python train.py --image_size=48 --targets=["shape"] --arch="convnext_v2" --hidden_act="gelu" --inner_norm=false --learning_rate=0.0014 --warmup_steps=440
Rows from block 4 of a small image classifier, named by matrix and row number. Rows with one number belong to one neuron. Each number is 50 + 12 x the weight over its row's rms, rounded and kept within 0 to 99. All counts start at 0.
After each neuron's rows are labels from the 100 images, of 14848, where the neuron reaches its highest value: "top examples" is what is common among them. Only what is clearly more common there than usual is listed. The data: dead-leaves pictures: piles of overlapping shapes. In brackets: how many of the 100, against the usual share in percent.
# fc1: MLP up (model.blocks.4.mlp.fc1.weight, 1024x256), inputs 128-255
# fc2: MLP down (model.blocks.4.mlp.fc2.weight, 256x1024, transposed), outputs 128-255

fc1.39:48 46 52 68 63 61 35 27 54 61 45 61 61 59 43 49 20 54 50 62 49 35 54 71 63 70 29 48 50 63 58 92 43 50 49 45 59 53 57 60 49 54 58 64 33 39 36 30 50 59 62 37 45 54 52 41 39 63 54 52 54 50 46 50 47 36 50 47 37 51 55 61 34 32 58 36 54 53 49 59 58 45 60 48 62 54 57 58 48 35 38 59 38 45 74 62 66 56 32 70 60 44 45 35 45 58 37 63 42 60 49 53 77 45 41 55 55 58 77 56 33 38 42 31 38 61 91 66
fc2.39:48 57 50 49 55 53 53 76 64 59 39 63 44 64 57 60 63 51 72 16 56 63 65 45 41 64 52 43 48 41 62 38 31 56 58 61 43 54 20 60 62 48 38 27 54 27 25 60 48 47 61 54 43 37 36 58 73 77 49 59 70 52 55 41 64 44 65 52 46 68 42 53 62 52 58 45 77 28 60 44 50 70 43 44 51 51 41 64 43 53 57 66 39 62 67 39 42 52 50 57 60 37 43 37 33 53 24 32 46 53 61 66 66 56 30 58 47 57 48 60 50 55 42 62 51 50 46 57
top examples: ring (35 vs 5); gear (31 vs 4.9)

fc1.90:53 63 57 55 45 47 67 48 69 36 34 26 41 57 51 56 63 67 52 39 36 39 60 53 55 56 69 48 43 45 44 72 53 23 49 65 27 42 55 52 58 65 41 63 58 39 58 34 39 46 41 57 60 45 63 70 52 66 57 46 64 61 55 30 43 32 57 76 44 52 43 51 55 23 38 64 42 15 55 48 50 45 53 40 42 55 30 67 56 66 60 57 54 56 42 62 67 53 61 72 46 52 53 56 37 47 51 54 30 37 37 67 48 53 43 43 57 50 37 65 48 35 51 77 49 29 51 37
fc2.90:48 54 52 39 33 59 64 72 50 67 39 56 57 44 58 56 52 43 62 42 47 64 59 67 38 63 50 42 55 64 62 25 32 54 61 55 34 59 44 39 77 37 70 52 47 49 47 58 53 57 62 67 62 16 36 43 64 50 51 60 55 45 60 59 66 43 59 41 51 76 64 47 66 66 42 44 75 35 63 17 53 60 36 51 40 55 48 75 53 42 58 58 44 72 60 33 50 44 51 51 68 34 36 37 47 46 32 37 29 47 51 51 46 56 47 41 55 50 34 57 46 46 51 74 50 46 48 51
top examples: ring (95 vs 5)

fc1.373:60 59 44 53 62 43 54 40 69 50 51 64 47 44 40 40 58 43 47 30 41 42 61 69 31 46 67 41 61 51 59 56 60 50 37 56 50 83 19 37 40 71 38 49 56 42 61 51 25 45 53 42 23 45 63 46 44 54 43 40 61 73 48 41 32 46 43 65 55 38 34 33 56 44 73 46 53 62 33 45 52 62 57 52 39 60 38 51 38 51 42 22 43 40 41 63 49 37 58 58 47 70 50 55 28 58 26 53 50 33 30 51 60 63 60 51 31 48 51 72 53 58 72 64 53 54 41 76
fc2.373:44 56 48 49 59 53 39 49 44 30 81 41 44 60 47 62 46 47 59 52 55 54 46 46 46 65 45 42 47 65 40 68 56 48 69 54 60 53 49 54 68 41 50 48 37 54 35 44 44 55 40 62 59 58 48 51 61 56 32 57 55 37 60 45 67 39 61 60 48 38 62 39 24 53 80 55 50 60 37 55 42 58 61 43 57 50 42 46 36 31 45 72 38 40 53 45 33 46 61 46 48 59 61 39 61 49 31 20 55 47 62 53 68 46 39 55 38 54 51 38 32 68 53 57 33 58 43 47
top examples: large pieces (85 vs 33.4); drop (40 vs 5.2)

fc1.205:45 62 49 58 42 50 70 40 64 55 59 53 42 61 56 50 45 30 64 61 34 32 46 37 59 49 63 43 64 37 63 59 43 47 60 62 45 52 47 61 64 58 45 27 41 47 51 41 36 31 49 38 51 56 60 39 46 57 44 60 61 53 42 52 43 56 45 53 25 39 62 18 55 51 46 59 55 56 69 79 49 50 50 60 60 41 48 57 46 46 43 64 64 36 58 75 67 55 29 54 65 71 51 42 47 51 29 57 40 58 56 45 64 50 85 49 47 54 54 43 48 62 48 47 62 50 50 56
fc2.205:43 52 56 44 48 31 57 46 32 59 70 45 33 35 57 48 58 47 46 64 41 27 44 57 56 52 63 58 62 48 33 62 52 46 36 40 62 56 54 48 33 44 60 62 48 64 61 35 46 40 34 43 43 49 54 52 40 34 36 49 29 65 59 55 23 56 47 53 39 41 48 51 53 49 44 36 41 77 54 55 50 52 39 48 51 55 54 38 75 80 35 46 54 26 39 69 52 48 53 37 46 70 50 64 52 55 47 35 49 46 36 29 34 47 64 39 65 58 52 36 47 52 51 40 53 48 53 53
top examples: large pieces (61 vs 33.4)

fc1.669:52 51 51 62 50 55 47 74 54 39 45 41 43 41 52 52 44 40 54 46 33 52 58 58 51 56 72 39 58 57 28 48 49 32 61 56 33 99 18 47 40 64 51 43 50 41 59 60 36 37 48 43 39 57 35 42 48 34 31 45 66 53 40 44 38 31 45 48 56 44 31 28 50 61 56 49 45 73 38 47 49 63 55 41 41 57 42 52 41 42 42 44 53 46 47 55 44 68 55 46 49 69 57 74 41 49 51 61 57 33 28 42 60 48 52 49 48 38 45 49 54 54 70 57 53 57 52 43
fc2.669:48 66 45 50 47 66 42 55 59 54 58 40 46 63 54 56 64 56 68 22 28 34 46 28 62 77 40 50 45 65 34 72 58 42 71 50 39 50 27 34 68 51 53 42 53 39 28 58 30 60 55 49 59 58 39 68 67 81 53 50 44 37 52 40 63 28 74 54 49 59 54 40 58 56 75 46 60 57 40 53 37 67 46 49 55 60 54 45 48 53 59 59 43 47 49 69 37 39 56 59 48 44 65 25 38 57 36 20 48 37 72 66 52 55 26 65 47 47 51 52 42 53 49 46 46 46 48 65
top examples: triangle (42 vs 5)

fc1.184:62 47 52 24 60 47 44 72 42 63 74 54 42 52 61 37 66 61 68 27 48 53 46 56 40 71 35 43 46 53 51 45 52 53 42 70 43 56 45 31 40 70 43 49 39 47 42 33 46 57 50 63 61 36 53 54 51 46 55 53 56 52 42 50 49 46 51 34 40 47 52 38 51 60 54 48 37 69 56 46 91 49 50 47 52 47 34 60 49 72 48 24 39 53 50 61 48 51 50 47 60 42 35 41 35 48 41 44 41 64 59 46 62 32 35 58 20 79 57 55 30 40 74 29 31 66 70 59
fc2.184:26 66 67 69 49 60 52 53 65 52 61 42 53 45 57 63 35 46 54 59 41 48 48 43 51 35 42 17 35 60 43 60 55 83 44 61 48 75 47 38 54 38 33 52 29 41 51 49 30 58 53 51 65 47 55 47 33 46 23 62 54 44 62 29 47 36 58 62 27 55 53 65 58 61 36 54 50 63 50 46 46 52 52 24 50 44 28 51 45 53 62 36 51 43 32 56 31 65 58 59 55 46 60 43 33 53 49 57 54 53 30 47 47 66 62 57 42 50 50 45 48 56 26 47 55 70 61 50
top examples: ring (28 vs 5)

fc1.682:50 50 56 58 51 42 48 54 54 52 39 83 43 41 39 45 56 64 57 36 46 45 43 46 28 57 33 54 39 63 49 41 40 53 53 44 62 59 53 62 61 44 37 53 59 52 18 60 31 42 76 39 33 31 62 48 30 38 34 51 77 37 31 68 63 51 57 29 61 47 44 37 47 71 54 29 54 34 39 24 85 70 49 51 44 38 59 33 49 64 47 46 61 49 41 35 45 54 68 47 38 55 39 43 47 53 28 55 74 51 63 59 66 52 53 72 42 70 55 40 38 37 48 44 64 34 35 80
fc2.682:41 62 52 54 56 36 40 39 56 41 60 40 43 40 63 54 67 34 38 33 29 39 59 46 67 49 35 50 52 51 32 77 51 42 64 55 38 50 45 37 44 43 31 60 58 40 55 50 34 60 46 54 44 55 50 61 63 51 60 65 50 66 61 51 21 68 52 74 52 45 59 57 56 26 44 38 56 64 46 50 41 48 54 46 26 46 56 34 42 39 68 41 51 52 41 74 45 57 55 51 43 42 73 47 28 56 33 35 67 60 73 66 55 42 24 67 65 36 59 45 42 67 51 35 48 44 54 61
top examples: triangle (31 vs 5)

fc1.261:41 53 62 66 35 41 29 71 63 64 47 54 26 41 38 61 52 50 31 49 54 41 47 53 48 47 53 76 49 71 65 52 34 52 47 32 54 55 51 62 70 43 31 33 59 41 33 36 30 41 70 60 44 43 55 60 46 29 50 58 61 45 43 45 57 41 61 51 52 63 60 25 51 53 45 63 61 50 34 55 71 59 50 66 52 62 70 47 48 42 51 26 63 40 34 52 59 34 60 61 39 35 47 55 45 63 32 76 56 30 46 56 72 43 52 63 44 71 62 50 25 71 44 60 76 35 60 76
fc2.261:54 65 42 51 46 62 56 43 38 61 59 60 43 49 67 25 48 49 42 28 15 53 66 59 61 53 46 52 56 55 51 56 41 46 60 43 48 47 55 50 50 61 74 34 52 49 81 47 41 51 48 59 26 60 50 53 64 30 59 54 46 40 66 56 49 51 45 69 54 50 65 45 78 58 51 42 67 44 65 49 54 53 20 58 57 59 55 52 66 52 42 47 55 40 49 61 44 49 43 46 31 33 46 43 37 64 44 31 40 37 49 31 50 52 57 49 51 59 49 68 44 30 60 54 47 41 46 48
top examples: triangle (25 vs 5)

fc1.275:51 42 48 58 62 71 40 35 60 48 43 23 36 29 60 35 55 57 40 40 46 50 55 40 55 58 51 43 42 64 39 57 61 50 59 37 26 42 52 74 36 48 56 65 57 41 40 31 49 66 63 32 59 34 53 56 66 52 50 53 46 62 63 41 55 39 54 46 31 63 64 64 66 10 43 54 41 66 54 62 45 73 55 47 48 47 54 46 51 33 26 55 59 59 59 52 70 52 47 62 58 42 50 57 52 54 44 52 57 37 55 46 40 52 56 60 45 58 51 36 57 21 38 52 44 44 54 42
fc2.275:44 46 51 59 67 44 38 49 51 50 59 67 41 45 51 69 66 49 64 43 63 47 40 54 57 40 38 45 64 49 46 50 61 54 60 50 47 45 68 67 51 62 17 56 31 50 49 57 35 45 56 46 61 55 42 41 60 45 45 59 38 61 53 48 42 52 71 57 52 39 64 36 40 35 56 43 59 37 44 67 65 32 74 50 48 47 48 47 42 49 59 76 36 70 51 52 46 60 63 41 42 38 50 42 37 51 42 50 60 68 57 76 48 52 45 61 45 35 69 56 64 43 42 40 56 52 61 43
top examples: large pieces (65 vs 33.4); rhombus (39 vs 5.2)

fc1.63:40 38 51 34 28 57 53 86 43 41 44 62 49 34 42 66 37 51 52 30 39 52 66 66 25 49 63 54 46 49 47 51 69 50 57 59 41 88 21 50 32 55 50 48 45 47 41 39 37 41 60 54 44 77 24 55 37 32 27 55 50 48 33 56 46 49 39 57 74 38 52 26 53 69 62 60 44 50 28 63 57 67 56 57 67 47 53 41 54 51 63 43 65 63 31 55 46 44 45 67 62 66 50 65 47 59 52 51 66 27 43 67 52 48 47 55 33 48 55 57 46 61 59 46 61 50 57 59
fc2.63:52 63 36 41 34 62 57 54 52 64 54 54 54 47 38 39 62 59 59 18 48 39 57 33 65 65 45 56 51 60 49 48 50 45 78 43 33 46 30 46 50 54 61 29 71 46 25 56 55 54 48 50 46 50 45 70 75 66 58 50 58 45 39 38 59 32 63 60 56 67 50 44 62 62 65 30 67 48 51 25 43 70 35 55 46 66 59 59 66 56 55 58 50 52 45 60 41 39 40 44 64 40 48 36 48 47 34 34 37 25 61 55 46 41 32 49 60 57 31 60 40 47 51 60 44 44 39 63
top examples: triangle (56 vs 5)

fc1.453:42 60 44 70 39 45 42 64 52 39 47 73 40 32 40 62 52 48 56 31 45 54 50 41 27 50 32 58 35 44 50 40 48 56 46 39 63 58 49 70 42 49 40 37 43 51 23 62 32 52 77 31 48 32 57 51 22 35 35 63 63 36 47 61 57 60 56 36 50 58 37 34 52 74 57 27 54 54 39 57 79 70 50 58 43 61 53 28 46 67 41 60 40 52 52 38 50 44 51 62 46 37 44 52 45 49 29 43 79 48 72 63 63 52 62 67 40 66 49 41 33 33 43 41 63 42 33 76
fc2.453:39 48 53 62 56 44 40 29 47 36 48 40 36 45 62 46 74 38 35 39 42 29 37 43 70 65 44 54 50 46 25 76 65 46 50 43 49 55 37 44 41 53 33 74 34 57 68 45 36 54 42 37 59 61 63 54 49 45 49 60 36 65 51 55 24 61 42 69 47 36 45 50 44 31 46 38 48 71 36 76 46 62 61 46 32 36 57 26 46 65 51 37 50 49 35 83 47 55 65 54 24 62 78 53 52 52 51 46 71 43 51 50 57 46 37 65 64 26 53 27 63 55 54 16 49 49 45 59
top examples: triangle (67 vs 5); large pieces (61 vs 33.4)

fc1.114:46 62 39 61 44 52 36 72 41 45 41 65 41 39 43 54 53 35 59 33 43 48 49 36 30 58 30 51 29 40 56 43 57 62 60 43 56 56 41 73 43 68 36 37 33 49 29 58 22 42 64 30 42 39 57 47 23 38 40 49 52 40 44 53 55 63 51 48 53 53 33 26 57 67 62 38 58 67 40 69 67 76 47 58 50 62 52 23 44 55 35 51 41 49 58 40 65 43 47 68 51 41 41 60 45 50 33 45 78 48 60 54 58 51 65 62 40 61 59 31 39 45 52 43 58 43 33 77
fc2.114:42 45 59 68 61 47 38 31 48 36 49 39 39 48 62 52 70 32 37 40 47 25 35 48 71 65 40 51 49 41 24 82 64 50 51 46 44 56 45 47 39 57 39 73 37 53 66 47 31 57 46 34 56 59 60 61 44 51 48 60 36 59 47 57 30 61 45 69 46 41 47 48 43 36 47 44 53 74 39 75 44 57 48 41 31 31 57 26 48 58 56 34 43 50 32 86 45 60 52 47 24 55 76 54 48 52 54 47 72 45 49 55 53 43 44 64 61 29 58 33 75 48 49 14 42 52 48 57
top examples: triangle (73 vs 5); large pieces (67 vs 33.4)